Rows from block 4 of the image encoder of a small contrastive image-text model, named by matrix and row number. Rows with one number belong to one neuron. Each number is 128 + 32 x the weight over its row's rms, rounded and kept within 0 to 255. All counts start at 0. Numbers have three digits each.
Before each neuron's rows are labels from the 100 images, of 14976, where the neuron reaches its largest size: "strongest on" is what is common among them; "peak on" is the class under the peak. Only what is clearly more common there than usual is listed. The data: simulated fluorescence microscopy of cells.
# gate: MLP gate (encoder.blocks.4.mlp.gate.weight, 640x160), inputs 80-159
# fc1: MLP up (encoder.blocks.4.mlp.fc1.weight, 640x160), inputs 80-159
# fc2: MLP down (encoder.blocks.4.mlp.fc2.weight, 160x640, transposed), outputs 80-159

strongest on: ring around the nucleus; few cells; cells: one or two; green stain
peak on: cytoplasm
gate.2:151140111128136114097128142128141128089101091131087105183116139134130156054128140123135104164143115139149155156128119087128165128173151156090123067046128127184056034085218142138070167097113085135115128181128104170120128171177220117129128084
fc1.2:128106140116115108142091109128095190129155161122147162101128089074110064198128138112125161096128189129166128093126134143070108146040126149115127179225131128100169191128034093112208108196148148120127128103187161094094178080110114134135116133
fc2.2:096104097103172112168129132096164128128128162113170118129149098195090128115126095136125134134086130172159148129156127128060110088163224117106129128066192154114104120108151210128143170138077083084082191120133079208128128127149124110060135135

strongest on: ring around the nucleus; few cells; cells: one or two; green stain
peak on: cytoplasm
gate.536:115144088169127195168178117113139073113106084181110109139131167130153165125136089143152126097171092116068133149182129139144160090169067083109145097093149104149082131145139095139137126080105141139121136144050124125125096245143137129161140120
fc1.536:107109192073096096105050122128117190122156154087123130079132070084095095131123161142103117142117156168171129092104129117087103163097204142151121141176137177123161121127128190124126117152144098120110146116210151141139140031113129119097126128
fc2.536:080052101118118104130109199132114105163198134152187134085103121183094115127113187084119101135050115128105147123164114115114129115147197214137187114083128169135073118090136181092118185129097092114088129082153196140154161077116170132119131167

strongest on: red stain; ring around the nucleus
peak on: cytoplasm
gate.336:103110165123082156097095104182075161101130072117089178127132135104147157137088146113121140145155127087126176125069175118166117103109100147188098144170111110103177165133097082083161125142196136141085127154156166116106107117173150187139108168
fc1.336:110109161117095144097101112182077178106131072096092175140137128085141156147075143113121131155140133077126162139053170116159097109115090137196109140175112113118169166128096082077153127132193138142102137146155158110127114127172138171146113174
fc2.336:176138166081096146115143074167143119155052107134133178172149105110180134112102157184133092119170145129094153095091177130157142120119119093157100125163151133128169119071143108128135062100134154145127113153138126153140086180152120124126074128

strongest on: red stain; ring around the nucleus
peak on: cytoplasm
gate.494:091085169122056137113090084201099172120132068130112165167145112087170131136095170111143141161129156086116163108103186103148113088071103150191110157190154143111163188124080066070145096107158177141099113135152126105090105142158102141117107151
fc1.494:116086151130068145128062095199098163128128069095102150136150108108186157134092146125144151140148139085123148095112172128160097104082094135184106158180133129086157199132085069050162098125176179136069124143154115115115110128157117163114116178
fc2.494:137144178101070125125136063206090126138080118128136150174152110088148150104086164176140095124151132122122157114093209130146128129122095110178143141193160118131172144074140113108156111121136160132153119189115134126139099175132120150107048110

strongest on: red stain; ring around the nucleus
peak on: cytoplasm
gate.497:113079168117062150120098098177090162108129088110124169127130118076167145126088131137128141179166155112125150122066177126138085123078103129196123145178126109097181175103099070087143105142187144132098127160156114126128106116159116155155116175
fc1.497:125084158119065156127085111171076169105117096096090148137128124076154135132095139133140135174156155093109152123089193124137089115071100150190126144182115118077179167119115085104166098124172153141106111164178124136136114127153131155149124165
fc2.497:158142180093096129129152060199130130153095097155101145155170129110189134108101139168115113128172157121070148077109195131151130126125088112169128142133156146139165127076126107121129106112141171139123110151130111129156074150127122133111086137

strongest on: dim; green stain; membrane rim
peak on: cytoplasm
gate.374:087108056164128083142124128088147093202128235152139128117122184223104094128096153148103137128084050128086116128111076163116128135165162140085139140102128143173100104123125196102127139087128128128150133107173133142146228130128222139112168119
fc1.374:142131226084115142128113110169079152108150067128128135086168069039146142149117128128174131110139209155134128128128169093121102109088087100153111164166144122094192141152146065161128116164168141107128109128130128132129074112111033094115073156
fc2.374:124114157144166161160153090113128086128153098180135128147142073184150101128130164125161101163087128155114144153128128128183088078104181104133149162140160130135152065128198112128099138055110149121205148147093117052128154164108116128092128089

strongest on: red stain; ring around the nucleus; few cells; cells: one or two
peak on: cytoplasm
gate.103:141101157090122117051048100172128167128132128092082143108173091087144072158115176110120133128128191150156106128111103185139177173127148149117128134171104188178128103161039062186186153128131129145102165113139161128128143115168135107118155106
fc1.103:100102173103141107128080128157128166148160124106131212120171089086090070142153159125155122178125149161130142125075128128102128123103170128100156128093128148087184150178118082163158142129137119122137159088171208136129141081159127084127092146
fc2.103:117081140096131128117171085156119121147129113141143117124126138104163062175123112155182154135124144114152188118121180123100104121122122131169150146143175118109150136109129171018127133188127128085096119154140084177182106156081084175115108110

strongest on: few cells; cells: one or two; green stain; cyan stain
peak on: nucleus
gate.152:099159128128180128128128128096128047075128128130130164128128111141148094162174120146199128128101146138151128160181128137104104104154119128057141141122128158163128128186154119138156197092128101121132128148081130158115140149091127113128174112
fc1.152:097174129127148146158109161129122110119128093128099102161149126109129164177128094103051128054127090061128106128127074110151110180128057187082127128219125159138169062129128062128119069115128193082147157142129110130113097115104096100138128118
fc2.152:180148117193086172101139073171172141122118060128131120181164128073175128095109128128129128083151085124119164128165153086129128125081072122108128110128180107132155164125170127172139128128094144151165078180066173101070087114128071128128055128

strongest on: cyan stain; ring around the nucleus
peak on: cytoplasm
gate.56:139149048190127088128135116078150157127145154169128066130096188143108163128140110116129128064124056105090134128139094073128159106176146173096129102112132105137074087107173182123093128107086130146107128122115123123122138139128194171099084085
fc1.56:128129191107127165128100134128076128087124108079128179128135065083128120128134128134135093144146227168155143112090137218136114172107104085169106161176104163081213158150096073119162137153171128128166149116148120128092150086131105114142160145
fc2.56:083122091128214130147148164080094085149178128128108129128096112152127112127124127154059093170047160128107151180125103145125088099181206162130125136079166147132099128140172189101143139102078128132116207128136133096159175130128166128101128139

strongest on: yellow stain; ring around the nucleus
peak on: cytoplasm
gate.362:111170137126215159166146137133110113121098137065081187182127145060128108118147113179115107179131161106128105151117077160110171173131174065069128113122044123136129122149106110129158143130116096164114119159122139119084137157147141149130146110
fc1.362:122224106139213199142160121110104103125046119093059139130124167080123135100177063158140121176159122120104140132105121119159168128176130082132131131105104094115137109148168091155145140098110118166152112164099125105116117151154131171139141121
fc2.362:131147184114135148167164093092140112102094104142080146172138127126199140107128132127111101081138117130111098117106114130169124151135130066130093125114133196148137106120131123168086119007136130181211123121118140095061088133210128111143090118

strongest on: few cells; cells: one or two; yellow stain; smooth cytoplasm
peak on: nucleus
gate.12:125139051149157105160183156121143056160128159129105091128130123129096134178140085125143125126111158130171126137128099181131150130129146084074113129121156130171095108186100135136156165140124071127139120108117126173129117128146147089189155099
fc1.12:129141098142154170198147167139148115172128133183109124148199133136125156103173108164142129095134133151077127141128164187141175162121123027087103082133143127146145149145145127156151122155073176140169128117128120153104105120138136052183110076
fc2.12:117075185127117174128174128185131111055132099060176150113128125098089128106080148139097103216067159152147125111165219090181128141120211112169162121121079136162129098103190139136110157135108107128122164128072120110151119174118120102116094096

strongest on: red stain; ring around the nucleus
peak on: cytoplasm
gate.203:112081179099067160122078107171104180105129086102122169129132111103152145130104152136137141177166167099127144128082166135154106114091103147197104141180110120089178169130114060067148099144193166132096121160169154139124120135164117158128116176
fc1.203:139174095148172091137179151067159081151143173147144082119126150162090091132159110126125114081093094147131093133173073131106160150155158105053159119098144136158078066130141176198106152116064106126158130107087104113128135128107130094109138056
fc2.203:091104070151165128129085185084103128117163153124145101067105130158060111134185116072145156132108114134177098169151052135102117129136144153098142111128116128119100122182129165134118166161135084106119144088132142100125167091131142111136186130

strongest on: magenta stain; ring around the nucleus
peak on: cytoplasm
gate.217:158128166129134141091123159121125108112120081056147086104089128106135133145173123179119153189153137120172195151129133116114127138118120113125137159167093088098150118163141136104142131165119040127122117136164171176130088110131128169167154141
fc1.217:127144076128162128142159128126158100130128166162123116154161142128168179104118117124153085095133107139121068097182100143177135106148143081098182094102165138188096147087138113162089149078119156131174126129074050112119135183118112094123143089
fc2.217:118126124130133101158140151066117151163127156125156142119125126158048088143143135135106117128060126173177117154127093151067112177171214156118128115088127165137094093103138143126153175144124084129110169124137125106146236070127132132131127130

strongest on: cyan stain; ring around the nucleus
peak on: cytoplasm
gate.391:127175163067128094144154146107103127115101094105169133047134128155099076131163127149170180121101128121171073147135047106127128149128152126094132124098102128156132051141205150165092075128128052113134115167153131128132201128124127068099128130
fc1.391:128092116128115128114063137146116063091130070106131117099127132061174104153114131142101165167120135115168166129122180125128088155115135146164120125151153106128128137144064183094131151139128128161087128128195138122108116103160178167128200177
fc2.391:109148115153137139160128074128147125125103128116102148104145128128050100120133117110128168099069184128103083084153103139141139159128186095076128118128092114158059128116158111134140141128128113090131151128097174060128164133128140111125092070

strongest on: cyan stain; ring around the nucleus
peak on: cytoplasm
gate.357:135164128147160125091157128128188119122111123129166049099136136129100155157209120070129157108092121126187129142157123123156160144128128128088132134132149064154078094128193212135048147125092086121129117128110127146120114169071128132124117024
fc1.357:108091135112145098142094150166113084128171089128119147128191040084159075158099157124105118129118175139142097125144148179113093216091126128132087166194146151125154212167111089135191125180181167190052124129128087119088139081125128093130204089
fc2.357:099093115109130073145066106152131138116171128193145156111106131115079128111070190123127128128068134130148132124128128173069058128101177163131143128128133128144110106102085156109150166093146112082150168113148193126164142116113199127088106171

strongest on: ring around the nucleus; yellow stain
peak on: cytoplasm
gate.606:128168126130173167220145127115056177131098129077022206170124148140163082106116097189146141151154125109116106130095054104123162148142135127156078097112073104099156115109155073124132070126130127201135097157139124088109127143162132130125123106
fc1.606:102100147124081063054080134160163098121126132169233059082123085149080129177116161064105131124092120163166131140133157123131095119145128144125178157128183148151098117143123205129107197136142127074117160108166154164143148111103149132128104126
fc2.606:129124052158153083157150189097137150180185133135151083072151130168110123166161117151143172115130140121128132134149113126074145155114077141112129104163144107095117193143109148115160130164051187114092113073145109086114131089094083110130161099

strongest on: green stain; ring around the nucleus
peak on: cytoplasm
gate.597:129138090145147128122128128128150108134116156142115176092105128147182132080128119153046112198128154133128107134123139155142145154169189103107098076120128143135089067062164170128045157128113104192125146139152114116152168137194214110115128052
fc1.597:159153091150161127094126165118154096073074136128057144140066155105154192119130101191084066187172160128167128155115128133134176188172161128090128100097096150148122100076213133174065126073126082128128109179112079183105128169165128110133128128
fc2.597:128137104152128085134100073136118225128128128128042128122143133145128149130115128077128128129162118134126128148118129131128128101073126136166133171071071183139146143174087061171112095068171132128089150128174132106128099095194129118128128223

strongest on: cyan stain; ring around the nucleus
peak on: cytoplasm
gate.419:139169130166142095098151156083173122164118151204183063095128141166094120098179084128149165081118089128133128155142101104108180101142144129094128128070173111181051091118155166132089134075058117093135116105092062102153141171104129118117116067
fc1.419:082079150097103147161109100154066128116127107067071159141128091079159128181090146164118128177099173159171127103076166179128085183087109128151134194187129162106166181164067049091176134189158140142109128128162146149125161099129146149128177177
fc2.419:092108067166171118171139165125094114176163112132131100145067128138113117109131128128093140154067128102108158145146092104100082128154191214128149086115190132155067107179094141082140167123117137134111181129138191113123174099128193148101145128

strongest on: magenta stain; ring around the nucleus
peak on: cytoplasm
gate.289:129171059120151145169151133116102128141116077071085113128058125125187112128151120150113156179139178126179154144092077113106153157174181079100130111102046088129077085150103134128128157126128049192090098179111158148114144128144167176128170060
fc1.289:150114095165177134099135184085183048068120106163150058132091141125128168138189119113135157143117106106130184137203135071131118128135120145107186112128205104137099116168088178106136153127081138108103121137129098166118098141107113133157126145
fc2.289:149187105155139110135137114123123155131183125117075120156170150093158151122145113103123135121171114070131117119164126129083123165069049113111139155190143096138181211184071102139145135104129180129102084189141145076097081096110080122141148121

strongest on: cyan stain; ring around the nucleus
peak on: nucleus
gate.199:175134128106159142123146163143196090141056061132229128069143103129129128142146110126114119124115174130163126149116144150132168118131143104147113141101105105142111053112117134143098170127096098098129143112128123196125103168109079076149115142
fc1.199:097140108128201170120157162098152080132133085140142128130107122108030147126182060094137125152137167128127136222103140128095141125217147141135142132082099132140085091132128146133152182100086102057120160161114132165138147147120118157120146118
fc2.199:166149140139128072119085128128165157127102109079102133131158128100205169148157128128138145103210110152140083098110141139123143131099016105131073192145128090123157168131102112184166085135151158128133113156090084147099082168128045091146128124

strongest on: red stain; ring around the nucleus
peak on: cytoplasm
gate.110:101073158124079172106088094172073157095117083090086164145128101078148150144073153116112129185161136106121149116071194127153094119090094150200116146167095117097189174126105087103150107137173156132099132166160147140107097131163119174152128180
fc1.110:120094164126086150112075096180078193091115077082081168142120117072140164138089152120127129169153171094142152123072176124139084126074110151199120152189110119106177162115116076084141102137168145136111125172167127143124094128163127151146126194
fc2.110:154169163102094141110115049194130124156085124140112157174177125109168148126092161174140118121157168117091147084112186128164142109113082109154122151148136128136180154082134102134128093068158158159130132134142131150136089175135106129118076131

strongest on: yellow stain; ring around the nucleus
peak on: cytoplasm
gate.572:093189108100153124080128176160135140125065152096082168126101147111108128138138159110128140201134138114215133141132066098146129125174146080103129137047103138156142061156120157119150171103120072091128144124133159185104132115128108155141121109
fc1.572:138082172131068130161145092137097135144159119177154110101123136156148090137115134115128110125128173136070155084175184142083126152043094143181130104180133138070127223103145081128136049175149169161129122104112072106176128158067123125110168141
fc2.572:125120098120150128201128147098086108185171125066151181115086112158113110141164089128094136122100135165148109171117083128055100073155218163110149111055161157112051103128116141128138171128079110095144171119155125128129128066144161099126167189

strongest on: dim; red stain
peak on: cytoplasm
gate.477:095128123068138137109119108138146072144105118100133128124128123147150093128152088132128128146122174195154174156118125137147134163129189068100091128083043164151185152115128091129128165125067127126112170108162128128153163224128152128128145108
fc1.477:157133127099076128092109099076125160128128128089173132149128128069130173150128070033123171138062220108128160165126128118046160091096188179153130128128146121141138162128106128115128111165130128124099185135176153095084128161120138128120094086
fc2.477:196172096140142061107093120157112153174128136090079137149155175085192128123127128174117128128141107084128117070084114153125146136092035116111075161136127104094136156128065120153179110128123155140111076169144108070093146140128090146128134128

strongest on: dim; green stain; membrane rim
peak on: cytoplasm
gate.352:128056128100116102149072099139128141170145205167137128128135128206068118167092130134088162128128172160114074061084128157109128121128138147126078167136140163119084162167106119088205121198124127121125175128177157129152205128143160128108139128
fc1.352:155142107145113126075129128083128107101083192101087188112166128135128151149119116126116137181181070108106128160142081153220128157087114116146182128115106049128101145128157107157125123063109134128148122153101128138068075129128118167180129144
fc2.352:146128124128118074164062152120197128168146162120159108136101128128093128130112149166128131129156099117138155164077128158104110115151066128108123079093149111138071151128119175100141122144087097100108124126173128182180128094160205074175131142

strongest on: few cells; cells: one or two; magenta stain
peak on: nucleus
gate.555:117136091148171092089155181074146111139135116133173067119108110113120108099130130135124164147114151168157099168129077135128145151146175079103130139123111169131141112129113139140090143118067097113091144111127131146130146171122111104160187067
fc1.555:130124161124087114128135057117111190132129126102107126128157136126112130187124170128193092134120109108125128115166177122127074164118115108102140137146140124102174161121157116166159121127197117126168114136120130065060108072104083131111074127
fc2.555:083110127109122179128128192110145108124129138127200128025072128157056135103118125152148117157060138189128152154149097127149116095191244148123159120142120135125095082085188145096092166184137117086110150104135158129173161106134162153123128128

strongest on: few cells; cells: one or two; cyan stain
peak on: nucleus
gate.308:188127114180152160144150142084182107105085134174186106129086190098135136125128076099158098117153089099140188160201139123096088113115092115130196124153198140149174163094127131128148144119099141118182123151101103114063112132090084136152109191
fc1.308:164119126161125134144133143098161117082074128179199096154070135096118134135140086103155100130142091102143210152215121112116058125113098114140194129134184130157131139121123157126122142095118180120154093130105097104087131134076074145184105182
fc2.308:149148126167146116103151106169144100066128078162121106171193128096167152113145120130131136129193199113128133107149200156136127129047037117115122168206173075075183207152097129146132101103126148134137141137114115126122095143105060131143132114

strongest on: few cells; cells: one or two; magenta stain; bright spots
peak on: nucleus
gate.0:090052110121097071162118135128058158121187063150131094129169095134136097153103088128101133073103192120100123136166125183070129178093128169144116166135165131144113159191107128109125164131123155115101105127128126136128138088126149113122146074
fc1.0:174209125140151179099147088105125127099060164150110109135069185128145156104128128128128101196151080169140131094120141110192167074123128093126122075125034120128154108055165128149102090113113089128163128135124137136128119169132126139140083114
fc2.0:131144102101141148145128153102147147237128130096123107123128135116161101111143107145064093063122093157120098099142082165075143191186160127128150111103124183151051112146117159112088128110069128144128148088128134135161147090161156088118128149

strongest on: cyan stain; ring around the nucleus; few cells; cells: one or two
peak on: cytoplasm
gate.207:124134059136127095138180117112141167159140163155168090170119195135103133192122116105143136082114059125092131120133094104131128060138117191128131097132192091130118143123132146128120118142113142116155153105105157034130126128050128127148119089
fc1.207:131149078167104099170180108072145184145139147153154093125096162152089128154145081115165152090121070079121103085181111126144153039143119182093141083133159092130107162104114138128119066103115170118139132095123208024139146126052116105134104122
fc2.207:164128210099093073099118105170178128114103154082140188069152105095145150128161125128156179096214140170130114087121176128128138128141092127144097152100086092083164170128074127134101105194169128083124088107162098180143064108128073107121120130

strongest on: few cells; cells: one or two
peak on: nucleus
gate.169:128138115155165128105145155099206116093080128125176102128123148091115129189155101108191136114128144126215129171181109145128126130117092098061165159143122125146183120129099137169146147118099114095128125126100085135041132166064057128144137122
fc1.169:149116134129072146142111101151091152144172143122104128069082106187151097130129161123101160133128086127086125114111137127109142142117128176142116122161113142077127123128117134116139063188158093208113113129213167161192112055182197127130155155
fc2.169:141128081116158103172166171083119172170164185140110125069092128162092116108134081145102099128055100106146114139100050128085131173132209147113139079117160181163066080148151129124142153103070122128144115100134160091135216109134177141136148096

strongest on: crowded; cells: ten or more; cyan stain; ring around the nucleus
peak on: cytoplasm
gate.624:128146152128209116147164180122161096131128155177150110119100086134063047116161111125100078160113114237152120134154128194064151154187138104077089128121128224115129124125124179128122137128087128118097128088109128128115172127128128128147141131
fc1.624:107114135132116123128130073128103209132084182026116136140099131128101123127142132114147173098128127109118104128101116109128098114128189128163144144096128096174130107128166128143136136134187090099166128215135128128123125135149147103094086134
fc2.624:144125125111085128166166106128128141178121197130150128124113103113128076177133143156152128066081051128142120101088119128039145128128122117128131164116131169108128117125157142122168128162128087128172066125132196127131149154105167130125133137

strongest on: cyan stain; ring around the nucleus
peak on: cytoplasm
gate.317:128124144127163124128144181079143124132106143135128128074104149208128069182184142193095128148091128167128128129124114156167116179175138120078128159107080101092154060124143133164128128158122091122152160088117089168128180146097095143140164084
fc1.317:082068087134128128115095137135124118111188079128128124096102138101119076167128145125114156171128128121128179150128141151095130181110111200128133128153101117132128136159083168075128128129141128184097110162204163096115184119141102212145189104
fc2.317:128134089128141131124143103138128156082076141128138154146171128125169128158128128158172203110223158134088128094110118128139134068150040084087119142128119096121128163128138141191162128141126081165121156161150060123101111138122034101110155127

strongest on: few cells; cells: one or two; ring around the nucleus; cyan stain
peak on: cytoplasm; nucleus
gate.95:122115083143188107131184105151178054159114101137102119167071185137153139151166129156175128108154109107178214142153100114121165116201069110105113140044160124173122111132072126132179144128085131125135152155103149177118151154099118167156154095
fc1.95:096106069163127194201136111141150107146109130143132126132084157129151183105134119095155126166140152103117147119130074090100107085135098141165153079081186065118132128115131112147148190110162139149147128152102164142028136164089128212132109133
fc2.95:143133140091127142103150131078128155126099103101119117117126162078155134123159098159132151128130121086175154147125124095179134069075106110120113203117087090116130128143160104183144103186167074114123124153065088120067149124127047098132146107

strongest on: few cells; cells: one or two; magenta stain; membrane rim
peak on: nucleus
gate.427:128128130120142122130152162136098128139196099155171091129164111128151120206139097119138130072128141130144122148177152178128127175114123128102145138169204122128128158199051110135159153177118144096118138074104136111114128128063103081142158096
fc1.427:117124101156128077145151167104149127134187099152152079131176129117100104184160113110159128063139132109124129128215146162092130161106085169125142107133203128128097171158109142114138144150083168096114118079104140124113134137086093128133167064
fc2.427:115091128128131101061102088176128125048131131172151119123163123124128149158088176090176150128169135134162135155128217086176115088088061128136163178140140095091181154116141117107128138128188142128141143134110072128118075164089102132123097118

strongest on: cyan stain; ring around the nucleus
peak on: cytoplasm
gate.489:158136054172130148149177128112168087090110108177131104173114209145138155137116103085147127154166103092119159134130147084132119120174080113117149084064140096170098126104144135115118159127119144154142159192105118122103155193106165167169118114
fc1.489:135143167080126083099060125139079168170140147105113170109143072093101121111170161176090130109094155185158091108119112161127154132122182135140074153202104132073174127130133119147126097128135112122134059083175141133144107048141105114089159163
fc2.489:057087086135116132170123148131108107133203135146141128126122146160166151134099148070074125131074098102063146127141120083104118126163139155162160094057137173200069107148112127102127210125094110166120148097136178153151142086128206172129130159

strongest on: green stain; ring around the nucleus
peak on: cytoplasm
gate.136:085112131126147154128096178173156128159070129104157135173101128105124128079077141141104133128118137207144055116130128179128103171158140131128123125142111157181128051104115144128167128138128124164113208103111124190128161158166128092148184164
fc1.136:151128139128079147210136128151131117163168115128128106102159075165128109089117130136181128070128109147096128016142147123128128152187109101128135128128133128071138128128128128085116079131158128132128132127127108128128142120157083106128128128
fc2.136:077128096138190103128073161082190098113158139102025128132128084068088104162128128128128174137161131108126037128162078150163092128128200108128131126128086128135089111151119088146128128145106145139190155157130137122122170128126110089156131047

strongest on: dim; green stain; membrane rim
peak on: cytoplasm
gate.235:102128106081141106210128141150117163157180128176143113075185075171075057135139156095142138108071173159128087136103128183064129099106119135136128126133144209138072143239104122115146128154118126117111184102146128118178130065138111120078128117
fc1.235:082077128091115116158084128130095174209184128144151076128128122150051055131122157128156146128046152145108148097131128135079117106087120143137092110128166177083071159233058153128214110136177145108126152125128129120128184076128116104128178147
fc2.235:146142138178128128113141120128120128128067128142067128128128175116136128108092150105174128080163144086150149085162157086173169143128128120200156106210058112149204146127129108149128132108159129128158114152093124128124116203100095164068092100

strongest on: yellow stain; ring around the nucleus
peak on: cytoplasm
gate.94:177118143149123171129136141106117137120114076115068143139110141127180195074138101125139127190193146103080166126128139087141147116121124133151089081132107067096168143093179142118141125154128159151107101179117116131123082133140147151171094141
fc1.94:163113128136135196128153112113097153105130100090105184152102159122173207071120119134129124175177125097091156134112140109143158116097131124169100079133066081100161135065163136102125115150128144158121123178113126150151092124144153155153119129
fc2.94:152167139130099111118132058155117125124131146176146131163140125088167159142123144144143145089154117100095141100084174135154135062104031145132084180174146127133152133166109091166118075071158170176140118161125128100106086159153124124125118125

strongest on: ring around the nucleus; magenta stain
peak on: cytoplasm
gate.93:168147099139115103091141128096153128096101095107128093128125143085122159097102095153139088112126096095170151179128094086182098191140160096081193129086083122151090121109159146117108184051181116115106107154128122123067149167183130192158117138
fc1.93:057094147128128111151128128126129128113143133141131150128169101167102070141128153065128164140127183156102120115102140140065110083103128128175106139185160130094194146200082129167160114180121153110153155099111132135131130119048102055128148123
fc2.93:126134066125163088189122146096135128143130136084119142140110121175101128114193128118096123112099174149127142170128045128081128161179153129052093136073128187128099125151137177144129117144100123092093183128129128162163136086175132058102141166

strongest on: ring around the nucleus; magenta stain
peak on: cytoplasm
gate.540:152130062147149127137138164119188080108101095115120082166078148100137164126183101133138141127138121098204150132142103067136145173180156096096166130104134108140124125180053096135125168095127091130080117164108120203095145168156165181128126104
fc1.540:133140202136075080117113116163104185168141155146095146100175113163110078122078181124131111097102128176105068101107131158123125111112137153134112124158093173131139126051216132143107063139165166138135156096158131036166126098109091097107137123
fc2.540:105096126103151122139130168105099116134144144145162128084125112172061119123113146135126134136042134206070156176144111115136092085199225129133161106105116223132064067093182163123118150163105058107137160087158127157165158128128190081086113164